python train.py --dataset="single printed letters, digits and signs in grey, bent and noisy" --image_size=32 --cond_dim=192 --norm="layernorm" --mlp_ratio=6 --qk_norm=false --moe="expert_choice" --patch_size=[2, 2] --positions="sincos"
Rows from block 3 of a small class-conditioned image flow-matching model, named by matrix and row number. Rows with one number within an expert belong to one neuron, the router's apart. Each number is 128 + 32 x the weight over its row's rms, rounded and kept within 0 to 255. All counts start at 0. Numbers have three digits each.
After each expert's rows are labels from the 100 images, of 14976 (inputs lightly noised), where the router gives the expert most weight on average: "strongest on" is what is common among them; "patch colour" is the nearest of a few named colours to the mean colour under the peak. Only what is clearly more common there than usual is listed. The data: single printed letters, digits and signs in grey, bent and noisy. In brackets: how many of the 100.
# router: router (model.blocks.3.mlp.router.weight, 16x160), inputs 54-107
# up: expert up (model.blocks.3.mlp.up, 16x80x160), inputs 54-107
# down: expert down (model.blocks.3.mlp.down, 16x160x80, transposed), outputs 54-107

# expert 2
router.2:124167142066175114087129144185096146153107116167132131104179165161105161120087120136074094143174190157151114116174080123117134127123077182107134125126145182159161
up.0:152071115072119128077135157132104132147162162151111092121186128124208190128106071169134119076147172137134183172181089096121077124092115142114120094119100142082088
down.0:088111111148107142112145157123172108076118112104135114157133131124161142108054182110158127139201100130161112116130169114158124147128120084155094132121107148155147
up.1:105139120147077184162214104108121046169124100088091117147155126064184145126134119154120142125150195103115153160124162086096099211110150077097100089094200142077146
down.1:157128157105082115123135093097145135172109104080141106117173156150137141131170106128110126143118112083149118219109095096180119104163103122071149115120142149163094
up.2:134213155146127048128156118122202115137114151118122136127116148116099115128121208106115101120186137111106078118077127219166162147103144135146100125177151106129164
down.2:170130134138143179125117163145070126142064064172170111102124119177079137120073110141153141158079193071107080070137104195155092130137175119130097133141110136172144
up.3:150129137100087214113149134152113119177138127118128085098141115138129122123133185147093115120183139161124109124134133054136137178111099134135083112102148125149071
down.3:074137187133133106136097151174087139166114077119113155085095101109106122125123110145076113123120155126166077158086139128135115101107082076127186110089135181146140
up.4:122070128124134121130109159129115166109145114157153122140124112115184154139172126140103157150188149139137115127167129135106109155170162132172109122140106125087104
down.4:144166188138099173119132137161141154133094093146127140101169168107125128144129142220167138060136100069095154159089109121079084097133118126120133098094142057110165
up.5:172175123145134101148143126119159066173116093122132139113151146130140139122136201089126168157094103123107094092130140179169111158098113105133122129121212147162138
down.5:172119140145127154151134148148154109112074124138116142130142120110085152195149133167148175085047171106122160057138089123088073087145160155083081154100150056160108
up.6:085114161158126052144130057101166039123081148115084129142134168101105120166138113121133136163135095167144107125103122108094130164074120112119122109149185137131173
down.6:190145091156132103130137161112098111108102106108107095101208116092072156186077125158133124112172116092104166116149139092133078087158071144187060123127196119078171
up.7:079122077123077109146120146068153138101118100116153106096131110146147106123153110152141157157152112167098133132134138156066136151122153087154122119133082120142135
down.7:123134086128129162168122132091185124179207145099087095158152116115162169120093148128111127084123143121197101136166168190170134124149114115097137140139148130175134
up.8:181164126107119066129136152096128157184183154151143120150154143113125166140100141208143117039176082118166144156125147197176110133098105115106147110136105143072126
down.8:133122170072128205110125144127079127177096071132121104151138096178123143106118155106146045198168100087162110101150121129167119131118144161145122135106148137158142
up.9:127123100096108113106175135106062134134142134115117117116141105107221095105140165096088152150084156052127155115115129169096169158128100109105078126099113091044130
down.9:120186115164150161081124125070136147133068143136125095134173153123094145012121129128134155101157088120128135101115134244141124132115129140088109117102140154122158
up.10:085139162181109092185125115077098126102111116144116134125119112074210113133157110124092119119084098123099145145156170138117145113150167078180129131135129088075138
down.10:098181097093124094124150095062172131197193167130133074118142148161110128058175147119104108114079071115158177190209152140160163084137060137054140132117115167101081
up.11:123110115163077141118094120027139090155126119084113111149098092085124140138123141160136124106105093139127125181174148195139146138134148098161122119138139115092107
down.11:177112123099104122128118098104183104156116167058153138114150174132148149083160171100112105129139110136112131144165101158170137142138107181116080146111118153093138
strongest on: dark on light (100); capital (74)
patch colour: white (100)

# expert 15
router.15:138126160110094096103139108074166100110125133157106164132138153073148170111097134109080085129189154116205150099121126169155076123131202115146130119136141118103173
up.0:125195090150101053139151135101181116184154147118101107084135094103141106083099186120104137107097119027117117145127133186109123163072166127118093125109126117134114
down.0:093094068132184150108137130054137155116080106115120103110131178155125137116119127141121149136060112189146160114178143228152092113110178148149098086133135138106095
up.1:157135133115156127095084124183106111072154106188108069128095125199143156127101154096088139122119145141170092153162076064092126116158145201105167101113138150147095
down.1:091105100153112107141106067158125126124161109069104091147119166152109141126138141151070180114153092115144132147036143137120155161107073136112120109120117057179148
up.2:131127141051114107114120098119134142129147139080131071116145111116157085135093122094096139086158112083132128135156111143157134138089122137148134144125133107102112
down.2:135090109144075083111124121105134135142130146105164118140107103143082164187159073139150118109135131126156172103177151180172112128086146111118122156137120211098113
up.3:149077123128088135180106057101104065091108090115059133158145155087084157142138123148170123081126085118097126129131176134153108119124124075125181108143172156095150
down.3:153090143105071042134101095110123109122123109074112173129100105103083145130117155113134139160108135154091110161148125155160174205126118145205167164086162093069113
up.4:185094137154142135156117149121136144199092106156167150142133138114126158119123151222173081033158086145121159108144180097172153100169128092114117101143096151128133
down.4:168074189137126139129143118173157149138167114127124155155063151138093093147173114154088159112155158095085120145105136067140089127156072127153172093087135098100113
up.5:140032135103134179105083183145113226107146099149180107126130099120154126107134148121095136095122147129137137131142096117113143115125111154092114170102047129119067
down.5:133123098140168129113135096121111101138073075200079106097161105137109100103098122114082125083145111094116121195161101133101113108162127120163101164163154112116091
up.6:100096170101193132125112131170039174072131096136164121161126151137118141134138093179135156168193119141099074120136124044127120111152083115162172156154117148121122
down.6:141134080142145152142124129132123122155106146147107166181116100128152169119139137123125137139112107185191139079178124174125128140085163100145045175126149190120125
up.7:182100160097130182156136099117108092137112106162073143111145151107224124147129182118115125105159177144163169162105174097155139149147113134092130075171136128179153
down.7:121139180174109107106133128114152148133108106115142080163082112119083027145138160197094168099115148091064115141119110105087107124135076121112165055112094108112143
up.8:164092102120084146150142123097142118064115175124145119136165127098140127136082159147129121108075026136103101117147144125155112150155128156098099084079133111120130
down.8:088170083159109137125106152158102131168101110095162162121131118088110108152169116153141120167177091097139108122074136133034117107071155099053175119108106126109121
up.9:139092168107184157113110101148156172166136121202133099163121128086184137110142130146148116110169095171199125170143096080136069106188120125120145121177062112099134
down.9:096206066160134159146162146139192151127133103130142134145055132155149100113165146157083140100143178089144123146114136116145109133103074155115140063125123086155153
up.10:136118125132172170102119119180123084180138109109066111129118149190115162145081112096167161148128055125155132137127087090110156155143124198092167127116179189122112
down.10:124123123171081126108147084184099089113101153126071129161135112133158168085157101074118128176143101099187146096119115109160119100136106077082143160150189085169057
up.11:114205149157108071124104117126179166052132123151138100150120122108185111185142092064151133131156162146105126164132115137114115136119166105152120115158096161139134
down.11:083147120154137161125122121086106182100131136167160057172134200130104077063114162154184156115131169171143114141136105195107126136129104155130147109088086131154185
strongest on: the character @ (62)
patch colour: grey (97)

# expert 6
router.6:118155140124059074146201133071148071134117135032108151106130123098109103122154105170126072121134139154120157128119148146140131144099183077171122126131187114103179
up.0:146146094153083178153124115133146128083161133102185124110149126137085128121104129255099065028119059155110145131147157123139115113149133166088140123105090128126113
down.0:126135128140160084105117081136143134133136166145152117220080140153086127108181126073151083091187143155125117100135104215141108147092097086134105145107098195084103
up.1:167194143021108098063106092090091141118151131169079133118119138136136108141093123100127136115141083057169116133171090166129139086101096118102185137209143143138126
down.1:158131172130128056146147127125089190163158120163175108136112141136131108197090135172122147126118087172126115125146100175141112122115119143189128123106068172086126
up.2:155045090140099182136137129133144129162147090115145117146139123151189179103153139152166100046060133186178197144108136098137142160169134148119090084089085117100121
down.2:129118214171096124130128150139076128157131133135115111140197166122095121102078133152159167153135091187062083138116126171086098181129050100174194168170135098125109
up.3:116078126137111100113071132100114223162107139108162098132112114159146081119134138076091165183199190137191131131128102138110129091113165138148155169165048138137083
down.3:148094148107089183143125127068149137133141169153150124119182118089186150100066133141159125135088138129092147107148139175133137144124156187119129122167136097136129
up.4:139087114164081099099130138115143132111146152069118106137135131159134119119113097104164212097050065152111178164168102165072165127111167112147113100110103145103106
down.4:103152113200156192148123122109114120183105170196121114158179146076105126165100131129175153129119092093124128094092123139139147092170124073088160130088130092165094
up.5:212147116147132143148145086131132105064122139122104145114163128112141094119104103148140101070149087070099098102125152118145135190101091115098119146068126100111161
down.5:120193054091100135142163121158150123143119070171099151185090086084129148134183091102138125093192083138143125151124128109085104163137106057170140127132133123144116
up.6:163106169140147127104094151192092161102132140087153134140113125199138139133091082075111169202233167171142141103140080043104114095108116168110137133115096125142104
down.6:164114113129163145102125128106090114141139137163099101123183115097110129172153068165138139076117096134143136104143117088070124058179154189097121162145128056141111
up.7:139146163150143117165152138127156146128099148159162124058135136062089123098097104113121161156108117090160120118087138170140128155104137128101103072099071150111127
down.7:148156110110124075071126131136115164095090113095115088124058118100148123045135105138206115106136086082106128170133116118128089162110139121136157135120097164107159
up.8:161132125128148123158111057120130102098192114110077131103138118118178086151108143184088079066150085127148121153141145114130157150105091108102143154155154101094133
down.8:163122108066106173168131171131121182123084145146197119133059142116091136191164105142100083143154143183182101094149136157172147087164154108212137111154113152117130
up.9:141160135064109127077117144122116175099145094121155103143139155132123159168150135157168151112186162098152135165192083100100154108174105130151173080129107147121092
down.9:125157123127140175165131130156079140113125110142154169194177158102161137103123118144132122093180108107198187139111147159178125108138122127129119099117108100191162
up.10:150108151023114097044143135103090116153114126194058129148122134095161127138155164093110135136201169131158129140160064137131169156134096109106158129172148140101156
down.10:114096130120061185161132102091116147145142139196139123114190095110133090085071192133104126120110086146108055106152146155169115115148108164148156093105153145123149
up.11:139125135164093105169021122123114184102141141193150126096098074114071142106128178115123145134129136127129103100141136169130105067170152102150159135141100104115117
down.11:151161185172117155111141133127141127127125117135134145092220140084129159086150145117137134106122169110124118131069177086156115119164167126127141131133131123157145
strongest on: the character % (33)
patch colour: grey (74)

# expert 9
router.9:128129169169172140170074127120121168119146105222116163108111132120102154099138112135141119161166167096125143090133168169155099102143109073099177159165098114099149
up.0:138116128176131126162104122129183135109175118136084132141128128084184092176172150079118240194116143117044149111086133105093173121082112117124162140136186130126103
down.0:126085114136100108111127168153152088118118163101090107096114122114120083118089116115121149104165109065070109127162116195095101134122083128142112104171138158089102
up.1:190068155109156069161154131098082092157134091139102148128135076110125111147152187200143179127143133113062131157161172143144134147119104109160134142155154129156152
down.1:160095093126122158110130199143132142160092079094131113092135134158097083111099156081133107147175115095138094191123121150143130108125088126100112107135086129053105
up.2:107079133141128177163139169152085130110121126126147132083110101155061152115164137137124149135122109149116124123135141012127143125179121126152144142112134110138102
down.2:157180087168109218100123092070126097078180122160093141144206119164115187094115051156131136073109133146137153118190124153112154095091166124113081146164157134138079
up.3:093099136119115090119109118106178146167108125115129123123100126084187130120142144137065100139164160127137136127103110136145135127115173121164138145166134128089128
down.3:098149129086073140088164125066128160087102101182140155113123174151159115193139136184097129037138098063072085125143148172113130134116134172112089112052104165080114
up.4:102084128093125114117135102143084129128121138111123143123124121107109110110180123226062089120119129106097152135166130116169135143135127121161132149138132113117163
down.4:173175138145077151123095103071101146104148110187099087026144146141128137187109112227105095072143080120126107165163140156131158094136133166084092083134111110119086
up.5:126089089141170131138157119193156103119099144149145119125169169058141116154145121147110145126178135100087149129069134105130185196134113154108083116058138131061118
down.5:135101118149095149110139128148054138181159100043150093113205119087142125107195126137130164076112149116134160158055142111134172158155165127161168111109110082104098
up.6:098125137172121137183115081101121132120103110134115116158108111128158149136083194162106100115177102120174083127160136155146111121127118125118142112138123126114105
down.6:098084079101153097131124137118173126095155109149161115123180123080098110153060083210088097104165084154146121162103093102091068077161067153101094105095088160096136
up.7:100158135091153090064112082161092119160112148100067124099147171129139081171151141180145140087070123128162153152150096115129129134117116151113150142164191165147155
down.7:099131177125124071098119146092131146151085168055155123134041118117133145154123151085173111171113190133171149093159120109149145144106150147153078181118109132154189
up.8:081146116144145110143104099134096118125121147104091136113136133122069096180174121096110123137138107182142152167087113077090158129118099145153157146142148110149148
down.8:160121167142119154110142136051149163071128179097145100125065181151110113120109116116126137120094148153111120111188120197125091201090152137156104153092097167124134
up.9:159120095132143128152128125175157093128142110133108116134175192115150197131111110080122162169100121111149124148110145106119127135134177123120111101121121185174149
down.9:120144143186143055088135138115134180228136090068144166144085100078112152121177138099082170144101142132147098124141130149165142137140055106099105179124097099129111
up.10:132114143182129128190116076115136124133120127159103111123105112109080170132107106190161135109078124094126108181132142105139069089117155189128135138179152160143121
down.10:077151088156149116122142155104127118094164128136162125120156128159164119130083052105119060157142054131133158100167118133125115044133111140119072163171130133158112
up.11:116085121117124150121152111118088093098126117122110147111169165133097158156099155094094129158163111104173103097118145150136127117173127123109115085105142151129173
down.11:144176092154135134124140152173172136077170084138100108095160119129096148170138089137109129109145174123122142142147085120128114104113065164089122135136124134081072
strongest on: the character W (30); the character @ (27)
patch colour: grey (56)

# expert 14
router.14:159167133169077100179123189068161071122134126102150161133120087110165147137167169133176173091101121071087114139090172150080172132159163089172090079090115111106094
up.0:150108149097166124092163157185143164131110133080159108158164131107127090126124155117090186119084142083134092123122073118131146173112154166129118130098110142131090
down.0:142136099185112120151119097186164152130119138128110148127151154125108143131127106104156111149155206152120124134144150160075132116170097064138154143121131128100123
up.1:175153127049111131020184108153135186116148151096106084166159154129111118127128114107121125149127144123148112162168029136135152164107143128144134140126163140130128
down.1:155122048131073125112141119146151152093185180067164159133082159075134174120129126106132128141069114194123121132155099124087129137094068183114173125114114118127120
up.2:134090056172149097164123124100154125122151145109117099183141119125212116121160172121113106111140127169119170116096158145125153176119134097116142094116117132100087
down.2:126131140109156133091124094088070152155068115133123128095105120112077147140166114092120135119132112104159135091114118063048132118076141093095096146133142171138144
up.3:079127155133165122154111159150132198147104103086181157110109106115137080090155158076121188074096129092142093121124123159069165127153126136137140143140061116113132
down.3:078152098203138139144135115223156130109137119133103126136096088204094130081111126088140136113188163167151145117100118188094164136125146000129169124148113110139123
up.4:058132106055188126074158122219146185156094114128138084172150168121128133134122116121092125106149158121166134145173071111116145196136095176099099116142125161176151
down.4:126124115109111170132149132066142115111166126078165138054143101081128143134124159161125130090131142155135105138138126085156116132112077255123104129061125155144152
up.5:161113155099138123108164123135088084247149115135070115155173241115113168164113083125043179151163141102126094153141104142118125112110095134114130113128161154120145
down.5:181127078118086113111116131157130113072129157087168130193050135077112128149143098165173172124085134176127152139134096086131127127106058004159156144113126128150126
up.6:132061114093120116143149133104102188135151143167137095119182090156081104104134102121097096147190134165147160128146131161136157086078107104099114109112114124115108
down.6:141122109074164148136097127067137142124110106124086167064093110180102130097129129084129179093085063144094131100142116137191206101174106141099101124118123093151140
up.7:101131066126114116147179147124174124153149121104093127169176126154122173080089118091106101112075120096114166140151151166138132197140165103076102080134163167126187
down.7:096108131188109154192142104149171162087150156198132103155134108134112091145153108113137102105165180143195116108123122122114103125094171117172124120131138165161146
up.8:113128124042133114012144127182133175120147140116099073151151143163120132146143133124098103100109166146170103156211036103137123155118122184120147161122155137135088
down.8:173136110142109109131123165110160104117175113094151173131176137109161161095100116139150145077132125153190136140117127038163113101131072255086148169162124138147115
up.9:150133041157102104161135097101137146141150143097108096145097119115118113117138118155134116131147138172114081167113148131175144157112149110153195129107188109113106
down.9:102139134085166194095133127052063115163105067167109082088119104126060132172152114110129137128105091112121141114134084130076105122093159099134095109117118192113145
up.10:208165102153140115126118100117133135121159174064075076087048112098120082143094091119098136119104107123137124149167085122158194129146124128202165166138141112117115
down.10:204125109124116172117143129098128126117064131136135183066130102174091125167206145153117162145114107059173140153151093133109095126099090149106151142105123147132128
up.11:094130153148148133146127158159176107131099091094156166166130105106164127104163192123152189080075159079149089145083123127095178108168122143142130093128130134101134
down.11:063146146213146065116114109222122128127132145144111109163129136162122135114166132060089127118131184131164133146088115143088146129094117012119129125135122108082126
strongest on: the character - (48)
patch colour: black (100)

# expert 11
router.11:095138157187182198174108091196159134121139131169118144155102122134125140164130089180121085144116153162133165137117160101139093119180092184100140142134151164150139
up.0:149138158201083064188115131075101165150147145107164120141118108120138119120143135164094090070106081136088171147127150190189106113112211053169124138122083119139086
down.0:169130098072133137174123136094116097103092153174127120147125122151112157170089124076139102200127132162183170103171159116152176114140143142084163079112106178132150
up.1:195093131165088141163107093098141058130139125114103121102114103109178114140133178073137171115142128093076121148103160153144153122147168057132127119142147100066127
down.1:126172082130138097163120158112161106157134087138110092097103094033159122146185038133155109107216113147168147182100114133135112062125033130154111139141139143085083
up.2:133058125127144129139144150113144095143121129147104130128134126115147100089119137078182108066062133107163139161104140120168093138106103088071120137127157114098145
down.2:166154100147096157096155120045155132126113121126104093117086128155082109161115134109139161107167160109099127117157107133148145124127153151175049088133084156138102
up.3:086125089106129116167216112117156096136136125181108121143176138095046091135151095125149176177183103108040134112093107136100148215097117049108108119087184129121140
down.3:173095166192085115117131156155116168117132108157114148059203091107134113062143135185083107061141126145056120177135127146100121136151144112114158118140097113161096
up.4:169133114147077143139083128060136168129128097141129100114089115158100164144131132144123127129192132114093123143151130154131095125131158140162130118143084124133030
down.4:087151140145172067119130131110120131087115082147101099161203162147132152139103165115141119119102081106134164174098126134094090133173087121074117107131136152129074
up.5:124130124036154136070184132135144102104156134112148136147138150180138167140114093118147179187050137122091114119095062056091098136095103144092132093082120146118125
down.5:139120199079089097127103162085142131050127151157132137111063094144093082164070111208120118152126108123111159129190115091098132129097116169134096125118138131160174
up.6:136088137157112168148156149166057137130121103141149147142170138106115133119135146182084133141187144144080078100147168149087148179117117165117092125098115171120137
down.6:108125096106111072097126106140091112173066074092123110100099099127158116150189146105177104149107111120169157129082111100164137113161127103150115132113115068114099
up.7:146119158176127133154130178145102188092122132151174103107099094115053132110151151031116090117118109181161141117158140087168138105138147128163145154139073109169098
down.7:138148113117145204139121127105155136133097117144135114180147166141133188103133149180119119119145157124076135117113156127072108089139194131089098145177135191146124
up.8:131101150126137102149118137132089107142149156134127128096115112119111128107108126210159175135100104113085126105119113071108055105137113125118109131130105128136122
down.8:149133157074130164051127123076140125037099115107177083089135142141133138153131037191146180117123143148125144124142115137144104136101136185110064144108130139146128
up.9:142182110134090157142138122119104105165117130124143099132098137086122105108102172134048109137218166128114070164136133160121135151135095158101090112092126097130119
down.9:129134127101155077144150117135098131185088105092137081133090120122138130166114149065188109144120161116113152141112135143118114119152118092117128102086120158103090
up.10:117109147051125088076108101135112149145109124125094133142147186101075113133137120139087109161141160144113106100185084116095153110124149139171112151162145139120146
down.10:130140176121161159149132111170078152122102074187188153130181125113158169254159158137136122186104095160129154054127129096151150102136128069145115147137105068149132
up.11:219130114197133119173126117174103137152137101168112113102109126127149103121185156145139151028131111059149109155108186145151173131132120131113104133128082100101131
down.11:196135110122123144080123098068138119113060114072087049124075128131098113118132091113178139114156197141141188167102133152133135103164122180176111152105125141073123
strongest on: dark on light (100); sans-serif (95)
patch colour: grey (59)

# expert 8
router.8:114080124075154097073157118165088167129104136061142121138137174165103107151119114143120130148165142139131127106157053044133167105081118199150113148161111166154148
up.0:122123099147109130135135128120127105069147122099138111112118102180148148116111167129185202156104044061070146135062110122079110134124166138127082093073118129109109
down.0:145150086080146141137122149091074128124100074151098099160139193106113121127178147078143129175211097157192111180174119090142139088098200149150133129114141064108099
up.1:126172134146145164141187135166172162127127131148146122103109108103133091125154143120115107039082126119130136150109152116132180213113106131107077149101114110071111
down.1:120137056135173126109151119105138139116129120126153121139086128113126108127136156093147159120091113088163131035147121122188053081168145107140088113156107159167143
up.2:059084175193138115173143141122133146119125134156168153103118103097140138097149109162159184132088129106009127111092210109128105164141146091151093124092073156122173
down.2:135156111108136111058138152108126134193182159104111098130079159091103118196097159084131112147131124150138106099174135082125125098080136169150099114099138106124154
up.3:126122165118130146112153145142139137077120089181122098138121129142191125141133158146114104034120163173156101160161094128123167158134114108121106127156149144142117
down.3:133095157114152174160150123143128099125142082191092122111116108155133121193056114146108132131129171034097142097123103102107075143135157122081127109137167141185145
up.4:153113110124067140112094109106140124200130158075083078216083108165073142138167167119128176154147126110131145137102098145106098100104170140150147128174162115161082
down.4:089145104100113126145108136078098135184105113214112093109064153176105111145233172181083093111143108123199097146147135171179154125097130118127105153134144124126124
up.5:165116125139135086111109119137207099161153117090116123153097145165134152175118141126105107101108136125200144150119092135129111120116244166156150121149197141114123
down.5:160179084135139187119125113095130088142075130181109147144120091142116145093197061196103091087173028103128113147127156189142109171119182061086117126115141129097138
up.6:159078187189117179128137134112122071154110135124092154167069120144129168144124082111183100097070132145090133119097137093182144121120179129123167123132184112171144
down.6:146173159170163074118122123109138135119136146163114143134149150119101169168126132123114149142127108131077092133138115189112165098120108105087077117104131098106152
up.7:133196123118060184122117123117129135127155101109112109126102124132124151135148134112141154167197113087119148138162103105099094105186141141136160130163118123154084
down.7:170098053124168049150153155122106103113095115179131072169026135130085116135131118130099134103122158114175124193127094134109087085081099119167103139120151123145166
up.8:147095131185110235138133127140082071158102135100085106182104146152141160147138108103136131111116105176090092159085140050104132111135037143087094103143174149090114
down.8:131138118095150106131122137152131162176151104212123172118144102068134140166112135167146136094155078078067094098155114089143110079140139066145141134096112101147117
up.9:126187144143129251134114125140093118117116156121110118120108119146143117130122145152145126103063070109080132140087130108151142127166071146075149107124144110136127
down.9:117161112103081182123133154123114159097129120188151150129152139122126131168066118128140129131108138088043161082168135089120107102164169107157110116124110159192146
up.10:124155142110111127131146149101120151182126123118175115148138108156194130120133073068153197189117137073052120122124130207108127172084076146113134117111090118146104
down.10:107072099149121174145139136130068129137159138151066110165179086140173158075129132129143151097151088101128151081124160214145123129132199098115112127095190150122110
up.11:118112102063141109107205203142142176113132107133192094135161129204088199114101130172135127091079113107138130115138122136131083172127156156123112086122075127164101
down.11:113129126172163143125145178115148134156079142132170135121186156127099193143150155142151159141167128160150118163120110160126045104090152132149114178154123105167138
strongest on: dark on light (100); sans-serif (86)
patch colour: white (97)

# expert 10
router.10:130123046085113147116163120155136104137101113125163084143172133146161128113128144127174186092117092111106154166135090072054128180152115178114078037081090131154054
up.0:154128114073142131105123120155137135116133132070143067095134155151121145121106115102114129161189132171089132121161096147151132205088154202160127110153118156183102
down.0:068111142172062056142169136137160153140170142145134166160133116106167110069100157135104169126152160123148110143100127162152130136176119114128173120118145113155114
up.1:165067188150144094120073132147129104141108092065111140096112164127116107132151112158134064071099099147114150141103123204132115100123128193139173125136112098107188
down.1:112144168114132106083119130187126134114114143215117128123148088153075178169051105124128141104181113132066117101161174156103161158123173090134045087078100152168112
up.2:084116147163103133143123057059113079111090127115103131137144126054132137157145152144159171181088104095072077144101128121062146109164096071131139108161193106095166
down.2:218125163131142156105118110115097140154094118102110083116117143181111128169147110101147040113190072128076150104134127131120105082123110136156123101102116166130142
up.3:152197063159159146142104122133165129063135138130126112078110079105144102171117140121108095135135162161066147151121136095153114145083102152136115106128129142153143
down.3:130129181112106153153112155161175166135108080201155111210131174159128144116079108193136108111068149054144144088114104107144128133121189107111104121131099142099184
up.4:177128134141134139107132119152147080131120093074067114106082166131116148109116122063108097144222132166149143150122095180151107173122202182126126120122161117126141
down.4:121097159206104086121126120159183133140130113128156161173165127094170116110143126127112197157154195087122119135089096152105158136121122078134129148159126114141110
up.5:088112130078155173091127127188087141137132128196124125137152138161099137106130116105147147074112126133130143113178119065127140133150054223103121140130127132127131
down.5:061118157060121200154134116028110124118157124125118127130171118125140142134081137152132146110130133155128124097181138123158154101106137193123102110128139124165100
up.6:118131117110167142145122097130098129089123126186186128143115154143100127129115088086112161152128105118113114088135132087152112114105096047104140141136134100149150
down.6:137147136193139071177095113192137116117169132112156178147125148111173132093174112112103161131111137124221131180092129128157122135121070070138217117142141071112109
up.7:092105149152114107137037123073115100089088126146090132108095105084154092119165174131154175157113083128124090183178082138066144123152096084145151161170105077083111
down.7:181074117125144153145116086075110139131056157141107138136113133107078115160118130111160034114201112112115153117127119087154153085092104143169100122144150171095135
up.8:103126146159131049130101104136104119187114102079137115116098097112091109182141150085126105129098069110144119162168175187148089083155148183208152150168149133126159
down.8:201134139127082142139091120128157134179126121194102120100126134177056188081104070057082180133142073033162142083096122176116149112079133108180120130149145151124107
up.9:106127117072146192110135106171073109085132106200147130131136140164094159129115119122132145149098135139128140119134116084123111130145060206126115100148106155120168
down.9:074112165105117155129108140040138115097132139164113115162131117129132127126108141134140136169141129116124114070222143109172159111116138255108090106091137133154069
up.10:125136133119133090136172135134108176134084041119112086123177120092125098153156139150102109119075138098110145165082151116150142176122128085158087122107078133155169
down.10:150137141138166106171108099078129152095127144137123175146181171074089097111079111121127073103135156114096165134143089102121141172127089113083115125175078112121208
up.11:086154089109158175089111135158078129117157114134123108091141140158124115143104118129108109076115124145134156129170091127130125143141110200142126145088135154147124
down.11:061119142115102170163135135096145121120153139190114117153158114137120145122084141142100132136173141165114109132151187127173134155115106174126147091100131106181087
strongest on: dark on light (100)
patch colour: white (100)